From a checkpoint of a small image classifier.
Model: arch swin, activation relu, num experts 64, depths [4, 4, 4], widths [64, 128, 256].
Training: cautious_adamw at rate 0.0019, batches of 128.
Rows from block 4 of a small image classifier, named by matrix and row number. Rows with one number within an expert belong to one neuron, the router's apart. Each number is 500 + 25 x the weight over its row's rms, rounded and kept within 0 to 999. All counts start at 0. Numbers have three digits each.
Before each expert's rows are labels from the 100 images, of 14976, where the router gives the expert most weight on average: "strongest on" is what is common among them. Only what is clearly more common there than usual is listed. The data: drawn small creatures on textured ground.
# router: router (model.blocks.4.mlp.router.weight, 64x128), inputs 0-63
# up: expert up (model.blocks.4.mlp.up, 64x64x128), inputs 0-63
# down: expert down (model.blocks.4.mlp.down, 64x128x64, transposed), outputs 0-63

# expert 35
strongest on: brown; large; butterfly
router.35:476527526473522490505481483562478475517496497513503455536461541527514438460496526521522521523467498517493453463538530516478526506479496529476489475478528494482478525475511525470524476459457457
up.0:538542555484501518526486530487520504465470495521542501496469515541471483502526511508484521478455506450471489472515502471469543507526521506515435486464514533494509525491503491503475479479495521
down.0:517517502478525528523481497499456475505473512518525528529503531531501452525470519535486485481496523496491527470483494538502531454499524489463509499460483505512498531500512545491500521484475501
up.1:527557543524495507519479491511471451508484462556542490496485535530520444487485507521480479502444510496500497450501536510484526501507498509487452502494528533513479556480480480479509489441462503
down.1:540507503488492574505498516455485500500461495552501531508520495501460468543475479520484481450464499493478539468484488502522496503482501507471502491473478500510515517490489524474476484482465526
up.2:508484474555469499478538508471504514482480530508482528470542456470481523514508499505490511493516493535459546520466471492516500505483522470518515519472540503503512486498495474528494529520534515
down.2:487551520462505492501543471534519468521498545486520470537474563509461510475519547507464507510490501497493461495476458519485526486521510475497481516481469475499508504499528492503479506519519485
up.3:527520560491503540515486530493501506479482487545527519492461522546456475501516489488487519473443497474486472467515523492479526513517517526501433486471532509500497517492499509500471474478495505
down.3:529507498488521527505483504501455485487456522514521524514497527535486470529472492514497482468493524505492546468493509539493525437496515505464495519459473514515503511500495545504498530489476512
up.4:495482468513516481499552520464520477492505511472517492439515465454502560478518489457489490481505499514456478535506490478518517474510500486537490469518505540476519511470490503544476532517520514
down.4:505499476483486510492517480532519480508502505526492496555474526499524473497467467474499513480464492581540443510469506500484504493476470506469493524520496451510486448490482496497502462488521461
up.5:537539549477505518526487536482517510467478494526543500499472518545465484504521521512479519477456502452475482474519498470471540513528527505519430491464519531491506535487514496502478479477496513
down.5:522511506475517534522484504503458465505471514514520536534506522531498459523485519538486483483493527485494536471488496545500528451491527501461508507464476509514496532499508542499498522471474502
up.6:539534551501520528528490537477502504483463494536544508502480515549477488511505506505490511476445510433476480463524513481476530502516516522508439477461507524500502528491513499508474482477489509
down.6:518498503476520531526476513502470476499468517499529523532504532529511470527489514528486489476495528474485533459493487533497534467504534493475499500450488516505505516513521541487508525484468501
up.7:519523555482524538516485522488502500486468486542538503508471525560456481504508495493497522492445497447477473457523521502489518508520508539501440480456540512507492519485502513487481471465485498
down.7:521495490491513531531487514492462472499449520508514526525500523533482470542481508524497477470488522480486538458488492535498518466493513503475484497455474523519513524524501537505509533481465513
up.8:505530554478514551524482519510489479500467474549531497507469524545463476504507501494487523495444487484488462464516524498497527513512507534514428484462548508494502532496500494490488464475482485
down.8:539501501487523547520490512485452484493455515526506535520490501540473484541469493520501473465494529479493548478491494532499511464485502515463484489467470511522512523522501544503498528469462501
up.9:535524559486517519522490524484524513470479485531528500495471521543449480497521491502487528481456500474488481476514522481479533526521535505508424479465537520505506516489500512499475474471500505
down.9:527513509473528526507486494503446470499455517514516526518491521536487465528471509523484476476496516498494551487491505546492525439493515514468502501474475526527502509489493531501501533477476505
up.10:503536555494511555523493504496468472525467480566534501489476522525502456498484511504487502501462480507492489445493521524491515510505493549488458504476539515504462536473484457492496490450484495
down.10:539480492490508556515501523465480502482462516543492537529512499527457491548480476516522499473466508473504533474495509536515473486486486531474487498470473481511519514531492539490507501476456501
up.11:522488498510528542511490482519449474549470504526471524507491505496504483501452457497523467496504496518525491483491533540535467468445462557469539488520468485522470520515496519496522500476466478
down.11:514500506499496536519516569493507493482466481507494518498481494536467503559476465512489491483445492479457512488500501502522507509480516496493470477494501498502516514547484535494467488481463514
up.12:483504440555527517464517519477481496488458519478483503465565490470509467483502486481518459472522488503497529528460510497534464510472485474530529501512475515494519487491481446518494490511494518
down.12:500532580506512509494464478476476528464519488507506508479513489527491501487520470528542499491450520463491518497487493524486484510527502501460486437487513510505440457507460500464543477488510515
up.13:520519527488508504541463511535484494492522496517525503541464521537523493506494527527479514499473537473521461480532498496472527464513541489500473479524463507501474531540514531476511510468468486
down.13:506506517491491528537488507477495455522471513528522533519544498492509467516473509537477484525485508468488545472471476510519502486520525496507492514491495515511533513499523486458500521482460503
up.14:559551492560503489474506541505482475505484478518491478476471486515515473508481460497488460458465480540480532514481540503487515511486512502498476490533523518507479531504431462533510493469482521
down.14:531527545480474543491454474436494501478463507565532525514527508504466448487479489519495483461478531475511559498491490490470518488513511501470497533462501482534497472471470512443530498494494518
up.15:534529545481509531507475527483520509476479480529545497503472526543462480507521497495490532486453496462472472472529514485470539514536512526506438486461536523504504520489497510494478472480499507
down.15:524518501472522525522484504504461470496459526524523525525508521523493458523468510533479475479491533496502533460475491544494517458495521498466499502462468507514500519502497536506506534492472510
up.16:503532556484516542527483495523474469522463469554520479516471524548485475502490498512498508510449498480502462452514536516502522495493495547481450480468540508512486541489489508477507473455461480
down.16:530495489498519557512510534466475491494452501538510538510504488532467496551478477517503477459460504473486539474480497521530494486492499509465491479479475507524512514526500537495480515468462521
up.17:513501550492537547532483495500486506510476489556521523514483520552468473520492475491515505510456493465503473433518535518524487507495476551476470482467515497526487523520503529472510469446462473
down.17:505473475509528521529504548501479481487447497492490508511510506543510495553485483524503482465481507473465525476510496514512497482480498480478485480474476548498513528552529540501484539489456528
up.18:548507514515493514465523516483522516481468484510504512455483487499463498506516458447507510458476486526464516537485519491476530525509477505503446515477548501521534490491479502547493481514530516
down.18:548528491502499561474486495499462512509488463516480518509487498533471465520490459512502468464467498535502552500505519516482537470465488519436506521503492503529514511487451508519497504500499532
up.19:513489444524493448479546520492491492495500526491516485475543475470533552499514538477510515510531544507491543512451466490511521525487480440496495549474517538502536515492545463540508558524519513
down.19:518503541461493494513515498517515512528476529476501474542482559520451497518494523491488545485509501478486466490514449486493527503501547496510453470476464483483510512494499490496464428499468496
up.20:528524538473508527502484522484539513467474489511554486506470518538451493516535498497490538483464494445474475474520501485468549518532512512507445489451534525502519516494497512498473479489505513
down.20:522516506476528529530480501510460473504469509518516525529502522535508458514470506544478473475490535496500514459489503542499522454493523498464503495468480510500487533510508535491503528484467510
up.21:492540515549484450464496514516524496512534474508506463463501504490542485499543515479486503491471465546476496513495505499493519538519525466558462522490552516473543504474476455503502465515522499
down.21:547504543489467531496465449470441518493500506559503525486505514518484454495487475543531486502487517505532538511486507532501481492498463539467512501490499499562495490455457516472541495458510470
up.22:513545541512468495510473525511525491479490493515525488500503513511520482484544524512486519463447482485484505492523501489471528542526537469550456489472523513487524501494461462499490474493505499
down.22:519558530467516526514482485490468498514500512528519506480531511521465455514474521539516474494504516499503566482469522551501532475499497519448521511481486513517512499463487537494517544479476495

# expert 56
strongest on: butterfly; blue
router.56:496496477527473495507515488532484471504527482455448478476489480482527488475466487518483465486494464523511514539503511457509500495469516517477527454533509514470477531486474504519522523497436525
up.0:516526489482489507491523471533495475532481544493481491475497517452500498469530523489522486494550491546530485515457503498484489495477482529521523499523459473487522499464489473554538500532495503
down.0:468533521481504465490524513506544508502527488500535477489484503505478495462531486491458539508461496504461455498507517485513517516533500522502466484476569519458476513501495521476469449480502503
up.1:476488492488512506518583537552515514515477553491520488520481507539487540517524475464498526476473519511470441485512514533490510480485533522507456499492475502501484525531496495551504486484486471
down.1:488534476480445479484510495539549521491557534522516483479513483441483513453519528477482501510520481561499488540484454475508522510501499496498500529524487489481517464458458491536491443484518480
up.2:489518483493478496516524475538499475523474556506474524472514502442497497476523532492499478490540495542537497522447492499483489501472511513538516516523445467481523502471476467542530505511488495
down.2:459521496482492470510521536529539500496522493504523495490507493480489506466525496490455541508459478520477465494489498470517505511522523478530470512486552509440487519524501515467446451475502510
up.3:485504468471492511493539554546525512512497517510510512502524493500482554527502493463486537492436507516492490482473495516506514525489546494512458519481503474501521529537473493520475447531478458
down.3:510485510507511510495490495493504531500548498510520486536495456529503488468515460538482514536474519487534439471528508443500500486522543495486515438511490486474471507534508509467486464424500534
up.4:538530479479516538494515495478504475484490517508532517461506482478471519484509526485496481466544487463491483484483475483494492471498477544516526516495460493507538487470477478515481535535542523
down.4:486541554473505493502499478498549513528552497500542459494485512508472479458530507529456538536478503477500466488507485492508531532553511527510491458470540505471498517501492502457488459490493492
up.5:504516471472490495488543477535515491531503557498488476484500527459496509475526518476522500502546495544524472522443507520488497503476491530534522490501469463487527482473478477553537482531508488
down.5:463531501468497479490532513529531485526548484516516475488490487490479500471528487488456531505470485540468462496492523478522517507512506508499475496495567515452475522510479508492456463488500483
up.6:519526491482488515490540480524494461529471529494483505468500510447489492466518523493512477481547483529518483521454499496483485492479484533528515492521458484477522508457478477552516514534486515
down.6:464532529476494465491522521511539517507534495498537480489492505501478490467538480500461544510467493506465460486496511488516510519540510512517473483470564513449483508505504522470469453489517500
up.7:525530505491491527504508470507470449535493499503482511467493494451506480467502527518498469485552469517516491513487496473481489480499477535512528489527485498483519520455490478517505534521481528
down.7:472530528484511466491508513486543528485532496487541480485495503506474492464541494497475550509466493491462470493510504478519506526537499506526474483464559527455488494502509516470467468484522514
up.8:510532500497495512496501470513485471526493524500481504457511497450501474470513526506509466486542474507525489515484487484486476497492488532531542497527464481476509501464478475517502518507486524
down.8:456513507489505468499523523494540522494521485493534473491504502503477505481532480489466563508467491500461461482503510490518514518529511504521474502461576514455500497524509518469465457482505507
up.9:488498500487516516532507539513492471506511512522508547527533500509490562531486505486495536505506520516472485458510495507487484500495542457480484530506516485500492485519517500465512498504466486
down.9:482497497484547465502461500537479501478518539451500522523534494541516474476506539504478531529485481482507487487501525484498518524547517500527476538492505587478541502489516478495498516500484535
up.10:543483492472473498488506565525522532478499469489518498504527521528491519551518476465526518514481474486519522475485514520479490501499467453511453505507531491553525517526508530529424525527511497
down.10:487496518523536512509521479487428497520485460496535491501463493480524458476481511554545490497512489486521466514549527494512492468537498523481521484506553500477484522473516507465478545507457526
up.11:500468506509482533494526554468495490507534476551545471514481500531471517485507484487492512468495550438491499479551488493505495494507492495505473542499511459520509532493515483476487439465505458
down.11:524512521516516469497450519465457502519542475431478476468510495540489493434476494529538468492503472496465507491520503469527505492471492522441528498513479497527504456504533492472480502487470537
up.12:522532508492483520505513472500487454530497506500490510460499491451505474464508528514501460486551469507519494521478490477485482485504481533520537478524473497480512512462480476517502525514487523
down.12:462517519487505466488517523493546527487529500498542478481505505495472490474537486492468549502475495496466471495501503480522503520527501506517471502463566513450493497508507510472464459484521504
up.13:523490504495496500471511547525546514511541501475519468515501516513501528504479477485512510483441508482493506527501537509494509493507527496495429488521497513504460509512494508533513447509490513
down.13:493497468495500498508530508501484511505532504496478496458525464503447522474490461511507477468508466532494514488505494530550432541477496491474559520516510486498457479482551510514490514486543494
up.14:528532512507493526509493480483461445524492473496489509470479487471519475467475516528493460492530464493501504523511509464484500464519474542501519475530501521491501532460494499503502550517471534
down.14:483520533487514464486497504469534542477525502469546479497505517499478483471535497505479536512486502472458474492526497484510505521543500506513487485464559530459488489490526518455472479487523521
up.15:524532505491496521502515470503485459534487506496483508460490495450501478470504528517505467486551468511519490522485490476484485485492479533512535484523479499479514517455484475522506526518492523
down.15:469523519478504468491516519490543529486525496496543480478499507500467488471539485494467555504467499495458470490510504482515509513532496509512471494462561517450486500510504522474463460484524509
up.16:531524503520498505467457471504471493512519472471483476495484519476533472476469513518543468499547491508531527526511510480473493488495465506485550488532480494510497480473479499504532527515492545
down.16:489526529496525469489512505490509511495539477481519464486480521527483487465507484495477531500480493498463463508532543506515507517540481522485480470472555541468480502512504537477490471507511510
up.17:450466501525471497539506495554486488508515505523450541507547497494536502496479518505505500553498515548532489501486493494514446514486518470524499516538478455496486488517534474479514482472455450
down.17:498555517499530459543483503526500452500510502473554480522503528506518482443518558531480507504487515467487467488524499477458526485542556488522461497514518541447506517481493479493508510491475509
up.18:524511474500495500459481464516485503522517518499464494495496519463513479470493512495554476504548497527533506532473518503486474495473469526499547506523463469510505454475484492510542500524509502
down.18:477532520482526494493508516516511486510531456496509499488483509525491483484495471511462521496464489511462463497519541515503521509502502511471469479474561518473462532520490519481465466510503501
up.19:518517475496483488474490469529489497524523526502464496487513520456525486471497522495545478503551499548540508524459504501484473495465471521514531507532465460502506461471473483522535499521503498
down.19:461525518486531486490521526513518495515532468500514481485488499521486488481514467502456527501462487522463460498516537496516510511507501510492479477479562522458462518527503522480458460498501503
up.20:520534508495488523507514476497474450530479507503488515470502495451506479463502528514495461483542468515518493520480499472483483479499483538518523482523470497481517519460489470524504534527481528
down.20:470522528484502461490511519488545529485530493489537476482501517495480484464537492495467543506472500494463464499511498485525505524539507508521476487461561518447490498507508520461469459481512508
up.21:467450485504517462467495515509516513457480562483480492515508510499478532496510503483520509480504503508488508504540547513481497496511508489554485529481487482528487461494492532530498510500498486
down.21:493477535517465498532509475508504487529517494478505502495529520470527453515541533519483523516500482501508505508513485449487474502563517483498484557462474484454459519492533527460496519498497493
up.22:525519520532504517497483469494461458525528465485474483476467484498518462472463491535509468507518461510498506526532510480506500474498457538477528463532528519508476525475494534477515530496473524
down.22:507521525500546468487486504458528538466505489457542477502500524521483480468521513510485523498510516459452493496528504500492514514533496496495477479454549551465485500494533524465475513507525537

# expert 18
strongest on: white; spider
router.18:499483483512487507467495471525487507521531498476472486521458512466519514474493473465525490486522476530522488547530527465493498491483488550526528495549504498495506487495490512519514471515490502
up.0:516482492531468467471453473477521539498526477460505487530486500465546510465516506463517502488518486508531532543554513464463499508538522504520521481540473520488490467477479496494514497507510553
down.0:512485524475478506475518485485539517513499500500503483484526481488474498505505483493526509555485454497495497537477499481550470570518475516519475493481527498506527473461462482479523452509488482
up.1:503526508491540468510498513495528492455503511466558480516490522505475508479531555501484510464493514473452499490524481520462537500538551483520474477473505568456511502493509496522485516510534553
down.1:530510524498446499481495473468518530483532495546525524485525472496467501498525468502510513540495470496512505515489478468539471527537455492490502538475509477541531457471461484489495457488538486
up.2:483481477467516516486493472482515523509481551487511497532535512458495523534509492469519524526520486505499471495511513503508455521509478539559507537490493481494508477511535474452527492529495416
down.2:520525533468543527513507472502501488538489516436527512490487493488522491446498504505561485533499501442514508516494516504511454509520473511522502488497487490498478485475488477498537526530495508
up.3:483522507505520495522505553502461487514475504494517509505511492531478490523474510532461522515503537439486488458499461498526488487533517452503478468482537499510501504558548500508457536501467486
down.3:470510497481503467509496536549508481472495515486497510481521482510535429493478505523492485499490485507453523513524504495535494531500532487460538484537529506499478474493491517511500505544489498
up.4:473483495496467475471477452506527535518519480481492481525510516435547502479536503457530523508529486531526513544519528500474488524521503508523509506536488498484491469477486473490520474524514508
down.4:500513545480503509473497461474516523510515499494513486485511496502493483488495489509535479560485473488503495533496514488542457561516466514497487481477518499505485474477461505465522471505487482
up.5:519491492511510509487510495512500523517512519484506488541443508501494539501505471457518494466480472486515488508541531494478508480490503551518516448532477501494482496517447503521507483486463517
down.5:492453466534487461507529534490497502473525501511490522497541452477518538508517481468487506503478496519491520524475512477537468521520491484534454493509509511498517490548499488498511503503489502
up.6:537497449502525510494540556519520510480486530485525483474496472535429537538515466477502507464488493498452515491475494486500511482471497513527470495479476501505552521549481496545483498517533516
down.6:487492505529536449477504520534485514494489506491508514514479522545531502519513476468538518513468476507462549506502537559507484522493467525479476483482527536524528489523489517514573490492492486
up.7:546534547512492477523485482503467492503520460501511533472515534449463500509456473495499471478473537521499514508504484491490513491515559518546506499482500496517493473508516508518533513523528495
down.7:477510480518490468491496504535511518460461493523506510517492492545481544539485465491502440478476446510488455514532464527509494524463516483518508470510534490521487494532515498517540470502558536
up.8:483484507463494519508513498491507505527500473494514504549507515484521539542491510458493532527465506505489486490483528509504510499533526511562451482540506501485490495550522482500529501472464472
down.8:488493545505492537493481479466504506485486519460487526473535483471526510494498491504541474517504492496501521530495488493543447532505494523522487451494506499479467465512498509450521515518448478
up.9:471524527480482497532525540522483468494482444535484526463500463498515478514496504547462479525478506530504530465475489502514499476470509474473469522493488515477519531504528481508483514495478500
down.9:525461476530529481494507516474521501464449531488474525510512547557528517525459508493499476468538493450491527504496486512475495503495490472532471504509467534531536464532519516512534547505488478
up.10:506498483487519540523514532523468490493474523489495504518455519535447494541468505546498513519534526469504475464485469510534502500474507474499503507475502489521508509561531522503504502472471467
down.10:484533496517523516530516545520483451487480499475516498497488515535511478507445503548488479458471503496470529483477539531487502493469509513475485456509518516474487520499540530498511554476467511
up.11:504518498502531491520508498509504491515502534472528494538468517493497549491503526480492494477498507479497476506538496493451526477514544542533505469531478521466485509518484485551503506502493537
down.11:505499510509455471504519494495517509497532478542507515492514451481499533494524474467481497512452474513526501526476509450526495510536496501525467497516510493515529486483446460507518470489496500
up.12:531482493545454495481475490484487528503522474468495497535467494484529526497481488477513476476505494481533551527520525460458512494515514502520509477558457516511504484511464510518518504484493548
down.12:491482518501471486481526506490533516492509502495484498465521481481488509504504490481500495537462458505485497536467492464543474553524483502534471499500523486502524481504469482485510458519484476
up.13:481487498508467473468463457510522538516531474487480483513506507447549487468528507457522518511526474533535514536519516489478489521513507496506519501532487501487492463465483477493522484522522521
down.13:512516553475494508476501465482521516496512490488504494477515498504476485498509490503529496570483468497498486544494510499553474564528474522495490483466532488513496464464460503481524462515485476
up.14:488488502522474464487461460495510539507517496471508484530491504465539498448531529474522509495539483510525525547531513475470499511525507486512517484524473513477499476470490482489523489511512535
down.14:519507540479481509480503476477527521506498492500505479471523501499471495502501487498524494569483462499504508533476509482553484573521462510505489495482521495508511470459457481476537466499497482
up.15:491514491524496497517462510458502476467500473476529550460502500477501485442511558503470476534485538486500502544508492471485507473523534460521469469467510501488491468462535539533494516504516522
down.15:528563479516510489518528502476476468491478487495522469473481476489465474463509524471504515511521524465515473525538461489547505518482495463500528497486517496495439499467491490504528504539498520
up.16:475486488495474470469467461509540530527521470478490480522505516443545487479536496467517530507526476531521524536518519499484488538514501502516511497523507500476501465478487484479525475515509505
down.16:512514557474499512477502460478523519511506506480504488493507501495486492501511501498525490568482469483505483531508512488543464556526471519505492479475521497506490472471468492470534473514486491
up.17:477476492500478486467469466498534541514528482482493479513516512441547487476534497462525528517528476541526511546523522494484483530528502494513516505530505489479481462476491474483514484517530514
down.17:506508537470498526477498451491518515510500497476507488490512502494484487500498500495537489561489473482501491541502502485536476556531473518517493498474516492504491460461460506475538468516491475
up.18:475472510466535538516523505522468484524469517492473528508501505515471512554471512512519522524520523479490441464519515524544488500481473533496498507497499479529483493556543513483534499473463432
down.18:522536512554527530526500504500470473489485519472488523495493493515533485487474499520538438470496504471494505507496501496474469471498502545516496452506488515469487499504495521498494562480467544
up.19:507503537549518498469465536533506508472537494493510529439469511530515506471485500565489532451513496502479545523494466497492486511518534450536478482486498504470483502543555502505512504514529502
down.19:464523533511498530493495479512514497528448531484499498503463477503539481532488503508520493489467519466497534525502495448499518492471449540492523505506504522486509491464488483474471509481487514
up.20:492519504499485535524512503522486481501497533480487531508510514465504531497479575508497474485512529496524501474481462497465527476485532471550508488538437488485487507519513458537482502495496504
down.20:490479511516453513490527516468500478521507492542495512448525447510503479531479467502503450504478462521469528493462524485534479518498481531503496493494524497506501475494513527477485485474482497
up.21:445509512480507476488529482512517477522476517520481489473527478462507514470544538474504529539542486518480460507485466499497487519506470508576481525479514505477530508457559438509499494525531472
down.21:545530519530493537481482475473468478495507470491508532470494477507518460467485482542502452513489502500492525520524526472510479493509475509450533471481526544511469500458482526476514517489494528
up.22:458498493472501489494505463542501494542513529506463489481529514461525472464527534476520499525551493532538462502485488513489474505483475510530541529514492471471493484464498466490489490525518478
down.22:516529558499468501466463473450511522487535457481499498472523498508500441467506488533506482534504463500499493519507518474527485532532484481470513474489540501511491468449457486462503490498510520

# expert 12
strongest on: yellow; large; butterfly
router.12:479521496476536508485497464554529503543500485493515456500482549487485487485527520499498505520518494476505465442487504535498525517476524541494543466491510496460492527475482498487486460516466521
up.0:502525506472518528474511485549538516534473467471516459502459526501480514520524501501489501477490478471493475484513498489485532526477525514501539458498491525475514527502473498518485469533465535
down.0:482527473473513487465519499522540490516486476495495478491499503462513504507516496507488497460496506509502505484490503507456551530462563476476513524493518516470488533502489459510482512522517536
up.1:504526510471520527474509482546537513537475467470516455505458528499480516518524501501487505480490476469494476483517495493484535528481530516502538456497494522474513528499473495518484465534465538
down.1:489535472471513493471520503522541485514491471495487480486495505461521510505509493508488498458498504515499502482489508499455546539471558469469513531489517514471486532504484455522485508514517540
up.2:489538473511444466478489480488508489492496478522490506499483503514491472506466495540485470538497492551483517526525494500526473510491525486502503548535511465498460511523478492551503501489497507
down.2:470523544505503523477499494513491485492532515515525464524522487456522500523527469474472521491482467493483457469548477484471479490533475507482473458508517528514519489480520519462510512457495441
up.3:502528509470520530474511484544537516536474472469514460502461527495482515518524505501488500480491474473491477486515497490486533526479528517503538456502491522477511527499470497519482466536467538
down.3:484528464481508492468511505520544490517489469492486474491495502466518507503513492512492498460495502513498510478489501500461544535472563471476508524494514519472494534504487460523484506517511539
up.4:500527508473522527470508482550536516539476464473510459502457530502483516525526495499490504481488476476492477482516501492484529526474530517495539463501494519475508526504474503518484463535471538
down.4:484537469476506489468517506524534491517493477495495475486495504460515501499519500508485495464495508519498504479482506501458547532476561475476509527494513519463491529496487451517480503512522534
up.5:512480506535484489509486517489474507479531472523452512452513456468531478517504481495500479524503476500548522534535504503519473505499483512481499540493493518508504508490487494477525548472517509
down.5:513477486504529517502547501492518481517534477477518473473494501560528512539495487502514505511497490485495491475533500491492520540457466464469534506498452555496494575504490477521474503481529493
up.6:502524509471526521475509486546537510533479476463513457506459530498484515517522508500487498479492478476493474485516497490485538522479531520505537455502490527473515533502477496521483469540464539
down.6:485530466470506488463511507517539487506495464491490485492493506464518504500516491509488502457493501520505512481487510496461544537467559470473511528489514517471493529501490456507478507517513535
up.7:505524509471523528472510482548540513538476469470515460504456526504482516519524498502487499473486476472493479483518499489486531527480527516501538463499492523476512526500473500521483466537463537
down.7:487536469477509492469514499521543488515488474490493479493497504455520499502513491508488500458498506517503502477487507498461544533468564471474511527489515514467494534503493461516486507520512538
up.8:506524511473521527473509486547540508535477472468514460505457528498484517516522503502488497477489476471494476481522494489483533526479530514503536458501494525474510528502476495518480469538464539
down.8:482528465478511491469517506514544489508487472494491478491493501462519503507512489505484494460499500515502506476486508499459545531470561472474516530488513516470492533495485457518481503518519541
up.9:464480471511489470523463458494478528466526527524484518543525488481534468470477531478532515514528534519544517515511480510520467479525473467497465521480510480515486461520534483469513541483531486
down.9:453501533488533501472495507530507520504467461534495489508505527515477459526496503501483520520462500511477458466506500526503504504513566499476490501484551500479479491562519496444463459510499473
up.10:481476493485488435515482490439512502477508474502530478516522499518502488498535496497488543528521498473470496485518460500515498503534504493465513509449508526513497487506552523444515516490525452
down.10:534503510520484478529475487519454468497542523535495520504521520480520485459470537523498485501509536568531518500453487522497493454506493491493508532516511451512534481467518506486532522488538467
up.11:492493480541490503488502526506487471460478496527432518448500455510520518508507492479528457538525454511501495532506499455520454509470475533523497540522462517536507512506475503544526509503524494
down.11:539470486518485522477517467491459526494505482536481507485515493461545527527528483491546483498465504537517506518515516488521481489414482503462514527530482503539496541516491502530517522494520507
up.12:487516488540476535511480509475502492498520515523499514474472514468524469511533511471510511501477479508524474525474511516495479473515473460496434541488506535539511490585465465523499570520511496
down.12:498484522513512478467496524553527477484498469516497520505477539468495530482471554505476509508495501548511521534495526511520509518477510498487525480526550521494470515546518512498527516525503530
up.13:506526505476521530464509480546534518543478467467513458505465527501483513522525496500492506483490469475498476485517501489486532528467522521497546459502488521475509527504473501523487464535470537
down.13:488535470472516485465516502527536488517492482497492482490500500455520508496519503505482502466492514509506501483487508502458550535470563467473510529489519517468490533502494461522480510512519536
up.14:506526506472522528472510486546538511540471471473512461501455529498481517522525500502486497474488473473495478485519498489487530527479526518500544461502491524473511528500471497522483466539468539
down.14:484530469470511491469512507515541490514490476491494475488492506464519503507516490503486495464493507513500507479487510501458541536466565468475515527496516521479493533509491455512483506519521538
up.15:507528511473524523476509485547538508533476474468517454506459530501484516516525505503485503478489480468491478481515496491484536523481531512504539458495490525473510527499478501517482469535467540
down.15:484530470475505495473516498520547490516490474491493476488492501462518499505513497510485500463494506516501507479484505499465541537471560469472514527492513523467487535498490455514489511515519534
up.16:510526506474524520471509483548538511537476474467515456507462530500483517521524502500491500476491476472492475483516497492482532521478527518501539456500489526477508528500474503518486469539464539
down.16:485529464479511489460514506522539488515486468493490481489496508464520504500512492513487503461494510516499512474485510498460551534468560472480514526488518522468488528497490457504480512519515540
up.17:508527511475520531471510484552533511541478467473510462502456527499483513522526501500492507481486471476498477482517502489486533531472528523499541463505490520476513528500473497518480462539465538
down.17:486530468469507487463520503521537484511491475493491480491497504459518504497520498509484493465496510514504503483485506500454544531464556465469514531490515514465494533505486456521481511518522540
up.18:542520528482533469510437454512503514483525504480519487544476532549511461464510512522497525488508531488501489484558498526471525474530520476469487500489493508495476499478532539476501523520493498
down.18:488526489469469513512504506493493458507510481534508524484521474483530472487477511540466475505491508520511517484442489500478519487500533465485513533499510495463491550493530473475481523472501525
up.19:513483488515491518493511555486460493484492521531457535510534466498479509546495473496512512509519496511510501477507533505535465501471489549486493528487498463525481496501517515510514487496509434
down.19:492503537519503493513490481532493504536472490493524453538473514551506528508500533498510519514491498443459487496539499478470479475504514491476502437497495517512486514524525506486553520513438496
up.20:506523510472520525473510484552540512535476470469516459504459529500483516520526503504487501477490478473495476483517496490482532524477530518501540463500489524472511527503474497522483468537463540
down.20:483532463475510495467517502514536491512495471496498476481499504456516502500515492507481502453497505512505502486487507503458549533470556473472514528490516523467489529503488462514481513518517536
up.21:509530508476521529471506489547535507536474469472512458503461528500488518522520501500491499477489474471498476480516499490485534528477526521503541458502485526474513533499473497523483469537461542
down.21:476530467478510488468516505520540494507497467491491475489498505463519500497516491511489503463494509523499510484492509496458545532460559469470508528490518517470489527500491456513476507517521538
up.22:518482498544507527501489524465494518438499525504489510502542484515507495482477490524495478456514512497519518520525483501538479507503451475501516505495476518514463495484509506493463526526544515
down.22:497451513514504545521517530501446510509499486482503496478492515506493475518485507521512501501496478523482509513469503506510425510502478522546479440500542520472562464445540523519495492498475506